A small image captioner, trained from scratch: 48-pixel images, 203450 training examples.
Rows from block 3 of the image encoder of a small image captioner, named by matrix and row number. Rows with one number within an expert belong to one neuron, the router's apart. Each number is 128 + 24 x the weight over its row's rms, rounded and kept within 0 to 255. All counts start at 0. Numbers have three digits each.
Before each expert's rows are labels from the 100 images, of 14976, where the router gives the expert most weight on average: "strongest on" is what is common among them; "lies over" is the class under the peak. Only what is clearly more common there than usual is listed. The data: cartoon faces. In brackets: how many of the 100.
# router: router (encoder.blocks.3.mlp.router.weight, 8x256, trained with AdamW), inputs 172-255
# up: expert up (encoder.blocks.3.mlp.up, 8x256x256), inputs 172-255
# down: expert down (encoder.blocks.3.mlp.down, 8x256x256, transposed), outputs 172-255

# expert 1
strongest on: beard (59); spiky hair (41); sunglasses (31)
lies over: hair (47); clothes (27)
router.1:122148131133087110095144103121105154124155110164175123103167154129139090138160089162159136107108097128126178073168148115108133135130092143146111125155129171153108137116129137102108105132149126136117144068142131168114132187126122116143140159096128142099
up.0:082098116093122095110100165133154134110158145131138095135141120155142097169133114123146107125130123158117141148156099140165120076145143125165149121123143171161108130135133112083163065179120163161127150148091128108103146096131151118107134163159119121132
down.0:128145130135165112105138099090131139111091159116143125109133160112099112148114133120151130097127153149100133144151144096196125121134133122107154177157127120131110127100139138121109177181155124123169120151178121146130163130133156130136166093161127103119
up.1:135122122134112112115101115150162142117131140087169101111128176108119118134126126110117151144171148136131145103169108131148131162111107129120124138158163113143116111127076117172125140121125068118157166139093101120152156121112133127154172064130141140142
down.1:122112139085160146087113124185091132147125116117145084154100139151146150135124152097150094130122151097096130139120151123095175099109139105126116122097138164132140121114102079105108153160148128139134193133109154136151097136146098157116167141159132119100
up.2:113090105167148137174126197158117158089124131100121124137149155111120079123140147153144184097088109121096121120149132091128144082104116138100098126123099124130143119116165100154121146127147172170114105127143121086135141170171125139142126111136142107099
down.2:091127112141126111111099119068111109119076141144145098128181167108115120116123072147113091097095142156169120143091150163154093093131111111141110100137119126108115117130118139144123175133146114130107137121173110129126131128124114121120114146124116162117
up.3:144092119137120143111166129096122144131132189137171129120157142108138104112097128157127103125147080127059120089124128123149116110109161104146106166147123125152124120148143103099097120135118155124109107078143109091145114140095176104117092150052077137140
down.3:159175099129105129134160103158132112136104145120175165116109132154166139132103135136114122103138082145133144131084133162130133116128152138120181128128173120133084142086112133132144085154141119124109140104138115118103112130079093128127097095139143099129
up.4:150147132176159130132157086153087113129169176088122127120180115153122144139118143110104078151136168093095113161127143096096130125121132162135166171142102090137120099115157104134143125138116133129131150057110160115107125130109137095125121124095130125088
down.4:128093129168147105139140129104119150150211117075130141167135090169133152116089162126132101157125110087127084108140108142171128152110140115089180180151092089133132144141132105135136108128127127093144130141087147096121124101142113139109044149088133124162
up.5:114128125175093114128132081115076087088105116068100153163143107156139117149117125129109164200100111116134126121114148172093143121124092125108133147168116118119095121114122139175122145131107114148110110104174084111136100126123137133137088159124140140168
down.5:114114100153091155091160150134101097122161148153141145150117124101157092130120107091109139117120138109147137117130122134182109125118073116083117176155120159153135162122144100101143111149137127126139083178111128147107108136154111095168134118197138121054
up.6:100123174123091107117166153082128102153142208171102167127137110141169119119136155112126128153166112117146157129146117104115107077133138151106139148127149124126122124152165153115111147148122159149151125134152138116122140163144134097137185102093132134150
down.6:109126116149161109135132157094166077102165156153112101169119125104132079153148112147144151132088122131126167076119088082148161089099118122137148131149165141103155123103141171159158151137163106099094115128122119115152140108124156120138133101104140129177
up.7:084130139133134114124146097158129122124146131117139152148128144124118128131153105093122117118141164144152138123092116151136096096115148131134096115139121138135108114135090111128119130127130179146149088141128138149110171119112097102142152139088133152145
down.7:101135176081112124123092111130139120192092164105107129148137158153124106097147148126097121134132139149125155108118135082118143134159121116116135137128124136136165085118124187151141144137090126095091170140124119113139127112089164167126150107065098122149
up.8:087163187105101156147130087096136106106150111102150099129141150123193131116140139112124090163121138125144156144140122097102131120099186152119157124131125169099117183117121141115118125160168082098107164098112099132106106137158134090149127159156166149108
down.8:140159145134123138110116165149091124145112087116115111119047123149145087121147140123110105137133166131109118180143100144106162119111148121093114137169107108092154140135063162137076145075106110136097126139142120130114124098143115109116155105160130151147
up.9:097153131090165130116127108146110124123129133146162118113129110116135121182146108130134133125119142142121121125164125153128148148136105153109137113111104151158133110123114110129160133141075136183126087164129139102097107134127154121133165092165128164171
down.9:150126132120171119135117154114107142081155161117147131147135123144149132122118131152138116108127118116109132126146108115166167142102084095127134118143120129082138099113107153102134127148127153127192128155142183148107117143148168128075168146141139124086
up.10:084161166095156102156114116119099128128138206199140118077167109157126117149107101108134132101124108100124101167160152113113130119118160125130142151144135121112134134134163140135098106102126174104118145079139147138095161127141151137110125100127127139096
down.10:109149133134132132171153085103136120130083126149136183096100114134118103094104145138134151144140153118113125120061130118171116138096157126128153114127096103078105088145127186164091129145131127124141122136138148143082121093099086085102118099133122156127
up.11:127111108119091088092114121140106144112118136104126108134145136182161138126130124098140105125146095111109127152158139108126081112057072097164123120149135067126164138105091126159123127108135068108131138164117123129081126178114124174133094138141181104105
down.11:116156135098136110165126129144144094132150089112106175137122148104097124126129124099146125148130140137133177096145149127139086131145117151116111184142156125102115115138160156143122102128202120127177151144099106159149165087088104101129183109122109148121
up.12:146110130124152151130138127104144130132064126119148149109104102180154091146141149122132105104127151123136117138139149121126128168140153152114114109113117160138135110122111157137151130152101105136155098148127115124118116137074184098153154113155125138131
down.12:113143132138131133137167133143098128146158170151147164119116125125125151094095132096148146130102102133156127149167125149143130156129145152135147111112158086102127113110136139124126150121110149150110078092112186122113127144089134144147137132082093123139
up.13:076133120117079108127148193108105143146150142139115133104109122152085123130109104117132131179105129120151126145138106062115108144127151134153111102106162135121140105167132148130133133143127121141146090131118090127106121100108114134143150142147157134118
down.13:137098101103153113140143174148165079123111133132091109203066149120115136113129126103181096119113150144094161113069118048121097115146124129138085123115173139090172136115139159161135163169142124113089142127112148146133102093119172127134114145183116087101

# expert 4
strongest on: beard (56); curly hair (55); pink hair (37)
lies over: hair (68)
router.4:168124105092158121131063190106146123135118163161145152166124140158145097169148140133174156159155140078121134105131143124105142124103159131145109115169144118136152125070093162130126170139104067128108116156096130101116177117097132129121138116139107138132
up.0:163121105157138131141150165126123134126132165156141124138119120142146139128099120142159132110130131122185112133121136095105129161147149128126076119165138177160128129124109125136150185134093142137112153130132158107140135134099119132131101146083134102149
down.0:071130124178134112176121126146152087101155153144146126090119130125143101167111141139127133136108141135133121143119127101096145145151163157101119088158138113137159121111171155069153104080129136157120133146119138116112088105135152091110147143139144122116
up.1:152142116123165118109146124134105124112149107114137107168156112132121122162123123096141163113165109132116138108115145059112128103096117142118163140185131097150149111142148113125116133133155120115117092082113133129130146152155106116102075077119082140147
down.1:150125114145161094143146109126103140154130200152114164146160103128138170174113118163117154121111154118126113157114129072125122147128114141143079123109107115135155125119154123125089118133163123163133151132144107163169119145080128111141114175124149142114
up.2:102139123146132124118107099117117108115098140081128118155147132109124097157110086099153086110104141127112107117189170121092115153146077128138133145125136136122084131129145128133081180145155127100104135129091131140138119178127133125140166136115156114144
down.2:190106129124121127184102125123133114152114101134135137109116132122085126121107081163117152138154108125117156098109116155123141165128147109129099075130145163157118081119100122134111142121126120107132138068150145103126153130150136131142165107156091102132
up.3:138101148131129113154094143098126111139093100097109102143109134133094136130146100112096111089109182087129102124145124125113162191150103137128132121130117130126096143108087096120112167099100104138104114167130115149130109141106110184143136128143175141133
down.3:134116106138135123114178132119120129156144092149164177138090135115134129156129112120109107130090131121125091116088112127121086171086141120130118112135120124110135119112127136184126132109146107140088154068154067118131073142135145132149097129118132147102
up.4:153108088166110110113131097114110104141124164126119135155114130138111131137134127136169134116145188178133106160119146150126153096122143119138093163085107157071116074117160089122124130093129102084138153132105166114110159115146151153154128115125114123122
down.4:097145119173141083091111149106172123106083092099132110154106098128131130140172171140085090121151120088150149145152119185153170117111096143134100144158098142126161141108124128147128109127101137164099118142129109098108148170123155100174105080162162141111
up.5:092136129161108140088109105084105123121102114165123151124124127108126137142163120113106127134131154171107117104138179149143152091132172153157154119129131090115112075119094140098108126150156116142131177101134178149097115169126113116121153091147126086154
down.5:118117117132072129125174117134135137133116145160091093124117139120146136129150172142131091164116139124157120102129129119150150130106089116138135110123145137125085116137175120119173082133116090148098149059074165140138138149120090103127161119130151151170
up.6:127154090142122107161112148083099143152135137121083120125169140090101105136124112172104131131181118136104137096110170077155153079108124143123079095136108145115137118128113095071126166132155153117094173211141116138124155130134114122104090130132170101126
down.6:138123099120140134095131105141192123126118124121112141078135111105083120152114147164118124146104152159160155091119116098158132141125102182117097154122144135164107116112096109140151129154148135140091116145111143123144117124108149165145142077147136107126
up.7:151155110116156101157107183122157117138111090161156117125125107145106150122164107121168146126106151140151122108120134101183150092132098100154131148162110110161131112142180134140152169121124130136073074163158134122151126148128125100130117128120159148145
down.7:140144132124183140136092040175155161148126089116109127100123164143124126119137132111122114110136095116146139101082130122085090159117122131126131108168116106154105140113124103100099110195121134139117158146146137104122112125112128132115145129101147123132
up.8:149189159119127134103163156156113100074157101162083111139120163116162116142108132147133131130111116129115130133146124132122118158144109123112125151141161163136125204076111128119121137133174062117143166137099129096141122118148109118121166119122112080161
down.8:145102108100128093148141095104106158093095133134122126126129130057132117107158130141138112102134155076135160167124101115130129104180141133117153135132095122113168122146092143132113145116133111148130154108108124103131174140128097109106105142136121150128
up.9:116148113157139129182119147106107147134156133153127140131100095147136130122114116137111129156133111142144092102112149115152157130127154119122118142129146119111092118143099111165145145158127125118081134149129143120141108122120111073117141118087146191189
down.9:150104105138077128116112103132145070139113119143089151083141123092128112119104184122115075104152128121110131111136137116116164115142126141133105114070109081129129121132106095114123145156136142132143139116112164101090122148137171099179150137109141099158
up.10:135116115122132136085138132139117102124141090178164103150162174110113149123111151138134146115121157106122151123141105090142118137113149153154140098159155076111113083165159142136099083136141128121153140125103100155139135087135118100135128156135126124123
down.10:165101175097161142128146153137150155128135131126137122093130162183140122109092087106175139116132075176139148123114157191122103123112106153113134114127109150096109106198164118136103082112156150126147154119160138135155097153068086155124114087127128150140
up.11:115163112104156082167156129108135145134164112132148133052168082082102136110140140146149101145089116104135126170128154143143159143158167114114108127154124175155128129092173096154139151113128129110122119138143145151110127151137088117094149123179093163171
down.11:078131142130134099169116096069078108127126111119080157111125132141127151134168139124093152114101140132135063136117124081120122150123104148117205111097096140144097126118142123129091109153113164109101121143108103095133095112126125097128133173125202151162
up.12:123092137080082130109150161113118134166109141146119120122102123108123117132162129110174169074164187107086113138100107132136139147157107117110122137113130156088132072138122122199121096111149088093138118113118162132138155149118128156146126147130147134130
down.12:167147165137119105112133110113136105089118129150136115128144097099130100104153176139071084124159142122143113128162141123105173143110105120134154117140130125099085131104143125141103153109120081148158141081131126119143149130123115085104088144162185115188
up.13:121111141080123154123122148102142128157110204189115123134117138141133105114110146125151083159099145150119127097136134075155103093132148095148134154133126132125151104137091148121110170107118137166155140101089137138073195114129176118128137070137110110178
down.13:143080116145103145132109126132104118101157112109104127123141101113097139164085113068172150147120100136133143139138081066139087141113104132106187151146108085133111203134132108115122098120124128130135072155116109156116157110114148120091123080143143113159

# expert 3
strongest on: short hair (35); bald (32)
lies over: backdrop (98)
router.3:130094130138168147133180111134122141093113107123072115088166111118114133099105112126149119139145130151122114148118144138128143108132130150129169149105117117106137111136145079147158154121133121168196118117138112093074088143140065127154156133154048177134
up.0:086089140114138132156069113137154160072146180124136112092155128112148163146120092134122125118155143130117110167171149100105192139095076136112134109100136124131108143116187155151154150134092100131118168174122187122112166109162104130133136149106081101176
down.0:153124123124103116175101130065117135147146129185136163187135126125169073136091116098098130108147104143142123152162111095117129131170118123125139161119130149137124142155074127135151137128113140126151129112114126124147136157138168134139058121066137138141
up.1:131184148080154091131149107122160110094118146106124135151127123114135060102137178092084117143124098075110166134112128098134109124154139107113163159145111109120150156132088125149126165152150181077096144143138141154088157134153136179126172154124105108130
down.1:132127135178097106130154180164136125127160148079149137116172145102135143140135134183120114093151158136145169099147150169158151128103107133138139122127139115169096150115135099135124138118121113153104133124120116127116097130141183150133134146080139101171
up.2:134094098153134129130136149111120141146141126112142126121176122137123110160131111106163140137161108117134094144153143092134091127102157122163112123108145088127125159139148087107136133108138120119103139148126115150134135126142138112111183146177105125106
down.2:122136142104123133112133127149108140132093118150129102161148145110121127105130100113138110150127061127128146112140139118120135124083129081122146113083099182138084157100132129119165147110119147095169113158167127143123109140125137131095106150136116145143
up.3:128118136138097108136132177134156105146111100080123144082139111045101119128112161160109114150105107118124093106148160133114114128108114122137115106110116160124128148079135090161153141134135091127098144048097122138114138116098152095132137168148108125123
down.3:149136132095125148101154090150097146153118124083168111124116124093133143124088138120141142132131074133130160112110139167117103118147137162127078119096129136136153141114140141113122109131113121136136174134210114099128140076123128120136127130159122138089
up.4:142109121104106105120107185133137092103126101124158125088137141094185098115089149137154117127121100179138162115134158114129124170133118109118069089128132107133142091141103157124104153164130118087139148080175081114104112088103125078111140158134152136131
down.4:154163094133128117147115148154143181115121103180182113127110121179140101161142136106118177109132090160128140108093121074116068137141107140125152127106119112116130116103174096157141130151140126174079132150094133150127134108055124148125157147127170105123
up.5:198134135117143118086149151144082127115111114103134144099143118091175207118129128158103111145170165109069109131113116185133134138113139138122129139142087085149121140151113165095154123115173131163112132158132113157123150108184084142126162133131117135164
down.5:138126122123147122146135152116148121118163160101111122107140114085104133095132153113128125115161146142113141140119124147122168071116160132136146141128133135070159147163140130093126108122164123137139141127133145136119116095132106121142125118127130124152
up.6:072152133140108148112119110138105110116151125081104124168175123116129156066106131137141090095110163134128117116125127131123141070138146119117096189117105160107138119108150096128133153081112152096147153144100171144118151162119074128133098146106142101126
down.6:160144114150101067114111133105172112160130091150115135139140104139091124133140108114141126146121135143202152098126102132138095103149105165154095113142133116167129120130151173098134116163106080137099127141121181140117122106146133143099109127127119110154
up.7:084127159156130154116119109093120143093138164120147115129170119081098126164116158127128114076132113126138164159180135148174170132153099119090149109164191132131105119128093116096100176125130115101137178125117142122129099135114110149127142157151095164086
down.7:175110092145134118094144140100143076177133122144167175125113139114131099101127115172085137171133130137120102138140144110140124092125172080113125146121092165153121108145087148185138125143127151109134090146150101106127122113138089148184116175168111161102
up.8:132150118113144073130110144149160155145141170126103122140144125151091191136122171127116147116142175170173147081118136111161087131120134169130139135125097146114148132149108133147152154130109123181116145141106104139160171115150087134113139110114149147147
down.8:112112167163131097155145147158127162161129107090118123149140102101164113111104102132129135139121134127127148095131110081098134111124116153150169147121085141113143155155139109077138129107125156123151109103094118158157147124132131096136136140159090112159
up.9:129122110120114131147165105146153113151111110152156134081131116103122171111107093133118121125134133118120140121144094145151099143142173130155154118106139169130103084108180118119142113074132115147177107155175159123132141115113128125162121121131126129135
down.9:114135132082154158129151081121093142171153080132113143125120139132089114158153130135119102170142116125115113116089141124103178142105099136135132086116157118148133144144146137140153107168167101156189111162142168095172072109149099123143092113102100159123
up.10:147105168102150134138140137084158147119090083146099118158162112141124116134131106153104124133114114108142156120132142122171141143122124154099179128109122125091143098181146161137105181112142131143204085163151125118161165161092127089146105119108107105052
down.10:116109134146126154114150124136108145059133118162119066145131116094139132139158117141105133128087134181123140105127104153111174153134121097113101131154157163141114122131136103132170096150133130120099145100153130157128145137120128092090118108101138109142
up.11:116110105112122108176133150104170091175116148099133143114112131106116138141147098143136154129123086081145169089105161080127111114123106163128091130127149117126122128134105170162148131086128079137081123141099136122154131169105107179133111122156099090171
down.11:130131128110132124133068114154113113075130071182162143075124102156159127141126109145093138135164114089147165136137166172143078140153113111092077142106107111149123178123093129101118135107139124162100121114140135140127142111158100118138111135131131124109
up.12:096165151182069135126198095136147118099100150132144147144127163129126116162112104134094118152129121111119099089121141196130116148114109103099156144144142140173122118134110155088120151100119151137171108140151100107109134119123128095104147120150137137078
down.12:136116098135144135102110158117148144108171127138110110128117142186097133170140160149122121080135123161128133151144098150133112089142138132157146132143101123103123111142107119168136103147131157092096086168182167120092145103125153133118144091128108166164
up.13:165075159127140181161145134133149138127117159136168145083124152163130114160125127152122152129115145100134088124159109114124123120139132099110146128137161133118143104129129160086117075117127133127138120086089165115149139135086101096145125104156116157111
down.13:115145116125113140110151070143121095135120170143121110148129150159109142156121120109138149130132103137097096141114152081132152139155128109144127092141104097132105119111065157101114135157088140149133135125165156074149086129174126145096136141142131137104

# expert 7
strongest on: curly hair (64); cap (46); blue hair (36)
lies over: skin (47)
router.7:132121146138154098097109090115085119126131138141142110105141124105115144123147084092145091119131109182099139168123113124163097129140131099142080079109106074148124130118120116119166092122123117114155138149144129155144112076117144110133182130119121123153
up.0:107121139090139101165146140119137114130117146152114144102105129112111151132120111127119113137150138202176169103104122115147084140100156120117150136106101112153124088112189136053074139098162156122133148167119092122131107098136094134130117162120130148112
down.0:135085117127134131148147173110142138137114139129098137091152135163180141126143167113111152112161111108128108105177127081092141144100141131088117116176143099181088129137109101139106103167138098125136120136121149157157148101095080153124134099108119090117
up.1:162158131097104144129128117113120139166120090122167128120141151142128155145154177117143155116112109170143087160164162124154143131139148152133108108126136107149081097101151135138112134149097130155113139138153142118128143146065134140123111072097146127143
down.1:169136191162154113165125132103087137129181154107120113104149097158162111137120176102121145131132154127084178140169105165160155135140142135137126129123089131092139120107156120146120125163097145150174076144118122176125071168122139163122113128124104146127
up.2:148089145106126135126165175146149127144140155188112134146114097149110133135100160111097099159135041112142124118096154127131135121141117158164133153110103204132127169143173090135149119133117130130140143137134140113145113147110123137115117103114101168087
down.2:121099135158146130136138204170160104170128135096091103153095131117116148171151157110126140109091129156135153154151109124119126082135095127121114117067126106149156132114129150163125139096119131158163110128149084098172113129111148113110139132118161114104
up.3:133133135109180121113068163114123144095140157163157129146149134123117166123132109095141134140112077146149094171121107114136130129116103133153135063153142124143123103095175157094138178120117139145123113165134123125115180116157151125118085127122135100133
down.3:126103106129085088170102138135078112144127131123106154101098113181179102125157119095132135158187148136131107104109158135128158146086095124148109135120134094102174123111129157138139135101143098126067168099067154112105139135136110130138165124144162121163
up.4:143109116155108118156099112143159071129131149149129127163104121166151119110109122151115098154103117122167117165129131076127095131124093100138140129112142144124081136106176133107122091123129089093161174136102145133125150153093059145103115105128103158119
down.4:119106096155134132127129138117144138104119086075086174123107118147107140111100104149149147134108082127162133122146161084130132140129159135135167138116163165071148172099136159128113133092131161171142150131116115150142124192101161119165168097142122107130
up.5:139128127148093149116140104160121134138151145087169130076134156152173114132114151125119157138083107138129125119157153076120161113146149114149137181141154133142139112094088129136129128149133125145155144109186150094095103113152129128124128118150105148145
down.5:135161157132094133156124144129128116123104078145154089110148144112156144118141128133138126155166133121182096141157116181114162141118145139162086096142161140152167084122135101113136166181067104124107133180105144116121120184150119135135123131141126147139
up.6:139098111158115129139149119167137168157115092084152134120116080140097165150108155096174131133125174142131113092100156098145112111160192108134149191148126123140124089119163170133142089153188113159130169096177119084153140110149124132140152107168137161162
down.6:088122136126150142135138145137145140132113163137121131170155161130138114060132170141127130115159173108143133131129095145099139169110125100136101083133157083086119116135133129178124148138126130134149144133155143145118156091117100132102109143108122145131
up.7:119198125130136135138178163130130138132110132116116085142125136066172156117093123133090135140132146148132113113125117119069127139141135145116103111128122132125119134124155129130110157152140090120182088096118180113147177103111087129160156123174164125140
down.7:147118140139129123113116082144157088102119205155156140139143127125137127117123089143134126108111116086089102095154135129108136097124134115091185123081060123117153123155099102114095117115099106119156116131114130092141166119089134135104125143107141167125
up.8:101125142169097148158085135116132107137169203116146123131110101137146164144149101129104154141110095129138147138110128117110143139155133129140137145152112129139079148124135178147125112142135110134141150148127091119160141166164117120136142120113103133131
down.8:155122136141150124107169100154155111103208130142127121140149124155159112089087156175145112153164108132129073107129150122112181139144126151128142142089137137152108135104155138162131118128167178148158107141094089160131096126086108113117142159127114132117
up.9:135116151164172123112190157136100165114137145143149147140110153133131132173137124100114113118083110158129132133159107126100111107141133118115114103105114123128104126117107145135134102133133170160161131171124089114159100159115167052118121133129120094111
down.9:115106113136119124125130138160147090180132123126133125174096121119106112160141125131142093109132151185173133102086120165087125139138116142121094133078131129139111158084155106112127115196122069130138147126114159128120093141106126127112129108106117102151
up.10:101126123117177158128096141172109121120103139110146136118121119110132165080138153135095146158161152166153144081112106119141145134120186160113116105145105133147133091127138135155124125114105106087092117155172156073094123101065146114137177135123098109134
down.10:105122102129106100126145150125107175117139159118171147179124090146148139136130141102127129114127126146113097092101134119134149097126151158119137103149128175132161135136154115127138140143140099067105124102116145100142127144138094116182097106099157117165
up.11:143139125119166107136157157161118119154170178151149149164106120126111143139123165120139152141127111129126128137110132133135145104109150112130176136146148108146113116115130128131167074091062117176132159133150097132184139119143138134158101123129148135132
down.11:142119148138107119118180090124162145139111086085136119116122118084167126122189141162108129152115167141146150163177110159158151128103141126099167125159120139138130132114084150146118162097136099142114134168171130135138143153165125131107139143119125106116
up.12:137080125134152100120139093092138112122116112131159152147146085151099150137146072147174161091127133113161152109127155136126148126134134074132136141102119168145102168114110116124162168135155123145165125116175122129147137146136129145097108120135117146176
down.12:143116151116120131087165125111161155134126129109084135128125144147106142148113181153130158114128146117146089175152148159130155165118109158155166108123156138133155162159132105105125136141142104107126100137094131140165140128092130162150134123139133159135
up.13:145120148145098112137130128129152105135140092099124131136123134073106127125144105172157157130152164154122130103147119108181103126127160139113110174144101138120126130154140116109116148150176155118104156163110098125142152137148116140124135131155142133146
down.13:134131157061167133134146110131114146144160109085168130186087133129141112155084107114133086092142086120130094149130110151133127120135157149120127155143138150152130114145100151118105133054090126109136094164131126135111130100107140164113118138131104115085

# expert 5
strongest on: pointed ears (49); green face (35); a mohawk (32)
lies over: skin (79)
router.5:091124144153105108198134135122161111142137133109121138131115118148128176085086201118123135133104136142115077135125111107166093099104122104142148169089124119117115161171151132135146073130136156140103112089108152138164122117131175136129049152103137127150
up.0:126086123137116130114185102114140087121101148083117140127106174120148170157126146129106119159139079153120085165145105113149144128135091155169099100128151096126140113124104150131090162141114134137135119153100141183101152131126100161103161147152132061149
down.0:124154153079103111120098153120150183100096133109170123138112149131127141111118148114118081135121125107095115120135121132137154117111131107129084174121089162101137126207125095161151117076111138150095144159126144150137094160139125130112144103126133083104
up.1:102129130095133134111151130103124156131121159121168140138111147091117190109179118146136119144109126148116091170059163166113144132112136125122109132101158167153099146136134085117148129107144106164157138115164121123100158133103148160143129128175114141082
down.1:155171137140165129091078118096121125097088102168129130101111116133136075133128097130080093174129100118111114179135136154162116125145125119129150139123136163106157118134127116106108132130101111120164177115099089141125105076131060130146109133182099104141
up.2:150101141150126103110146153155080138154111116122179152162149103143135178138120129144113103126124138137126174095149161139123131150160133135150099146096113140118134144108090109124124121138105086157178095103112084119119105127103128097114135171129165096097
down.2:111136171102125166117111086154155121154136120092131186128142116120098139097123123157111068138167116147114107126143131129112072153095096112102128097122150122130105121137130141129161143108136100133174145163128131115137163105135112137081101130068113116079
up.3:133144125142131140156132165115070108153125135145171119082153106145088139147136128110131125120121144103115153121127134064118138145108147101165133096091132130148086114169104143096124117141143115175172141140162119145106128115140163102151164118102127136133
down.3:157107194105145160138149134131109050155162095181127138139143112126164123166107119189111119111117139128077098114129126161099139127128129169131129144102115148161077122133120151109135155117123128127141077117128157136113168150098111128122150127122089159156
up.4:124153104079102120156122078153152114087130150139100133144112117138110115130131147161103144099154183127138127107127160087134125148130080069145113121127155089140138124107095138118142185128143153090129145107119169082125081143139105111122143122159149155139
down.4:150116154148145134149106157117130117137134158148118128116151123168123124093109119134093102108130165119124112116106140161140154108135121124142138169147148093175118129104136092155137129122100143162128145113107108123151183068171124152103131110137095145141
up.5:149119115125151138068119173140148138130133111130109121159156128163097151112087135110175147102127117151115129133132104096100157122109142144139156135126169138159146164142117142116154121166123153085133131149125072141094132127172084201160093116128139140130
down.5:118089140120143118117114102114113131065156174104156095148124158147140148126146115133159145093149140153143127146105131138142145139120139119139155124140148124129141124117122136104128124050092127112089084137162147133075120134168127123098095143104131190153
up.6:178128113120116127135106177099157136107092140107123094114137141165162137140146095124139160171124114117115096124131143176121124103131158121101135148159142123139170143133126188113127215117121085120119116176170153128167117108130131136120130138177104137104
down.6:156142121115122104183084121112160122120137116105109113143101117101164145130168114136120102108134126151141093099109168113128127120131136160127112131136137075098156161116106147128125164170137122099126157153156153103102152146145135121135145113130127128102
up.7:117113156173136111136179104131146111117146120074135162145130108118151117114130148121128118133093130139135141149151123164174117151135055130135183150176121111115114128110153144157137112182139079128100158107127135124110062159092080123105147098131107134062
down.7:115135106145146151130099139113138136109113135084131172114124151141161098161129091130114126120132165115138134106148135043132084123169124150126105109122149095126103103119108139134102112105116164150132166135133141146139135158083144113129145122137078109146
up.8:167104122086089129156139191171160107144158119159169150119126106112151107138150185121165107106158124072101142107164073112114147149092121118142127149154129117164144166123138128147150110150125111151120087153069117152130145141123153149118120106150103130141
down.8:128126142101123140120125090106139121181123140148181142112107139127151141148202112110105096105146154147115133130067156103067127112130127148147162144078130139173134157079118085110150108114116122120117143154132139163129095143136116134101099108129151125113
up.9:119139135124186139152136107135125130088157103060141122161098122108095118110114124130103124094098148134107127146122161098151127138131085117132109140179145118135154106100174147156137128153148095135134137079108095125147093125144170120122091086125098142117
down.9:103145136098142151114126134162137119134112129137089133147110143115129099111115127119161152169133117163114130170135162075153148114141144130120114118126105127156131140098097155148127115152124167158106144139098117158118147139168135096132195146155120172124
up.10:196138140128121173134128141102116126064179148089140153146101120110165083143137154143154147123116102101129162107115102119127127149108077109119166169129110128108149148156092142137150131179127150115130108087110162096116107148153083112124155080170092116127
down.10:114133129152153146149118142137159100125136138146154102193146111156136134131148142144147103124151117147127113096154180131084157138150124119137093163135105103079111136110133124149161121159130146132166113118152138185109107107070171164141104140155094098129
up.11:115161157052066146140154170145123111084088140151141109128119123094128154103121162131138142150117154149115122138128122131118138169145116116110147113153113100156131104136134177154141115133156125175106139175125171141117140169130160149137138074125125141135
down.11:161105115172133137114125159112148146154117113138130119099115156129162120135113132124132146093153160198142135092072106113064074176135127128128182157110182125109128164110160174095178130173164138143136157095137115122118126117141142129118121140115157075151
up.12:091130127076167151114153186112157148095142118158100123108121138134133124134123074119074105113084078103069127126126105158111061102119164120134119142114127130117137132163166150119097165133111115134135106136124147151108144164091097095148108143128111145085
down.12:157136125086121093108103116134173123134084115155074106116080125147155158110129122118147145118128148172128138087142115108118111114131123148142116088100114103117143143125103132158083168162151137093109168131119148142109159107144100105138125116174160155112
up.13:107115157111126119109154154124111149164146126098129139153121115137110118117106129144157141145109085113116153131157170120158156135103115184142118129119125120139099116107099127114131103148126117153169141134148134137150147110152160127120074142128104104172
down.13:127149112145090170149096078119107140117125123129134147134112123117133135166122119126089126177050143148102158121113107137165133120118117133128146132154154134124105109143167115125171135062152164149161115121167135119138143129123103098121129149177172150140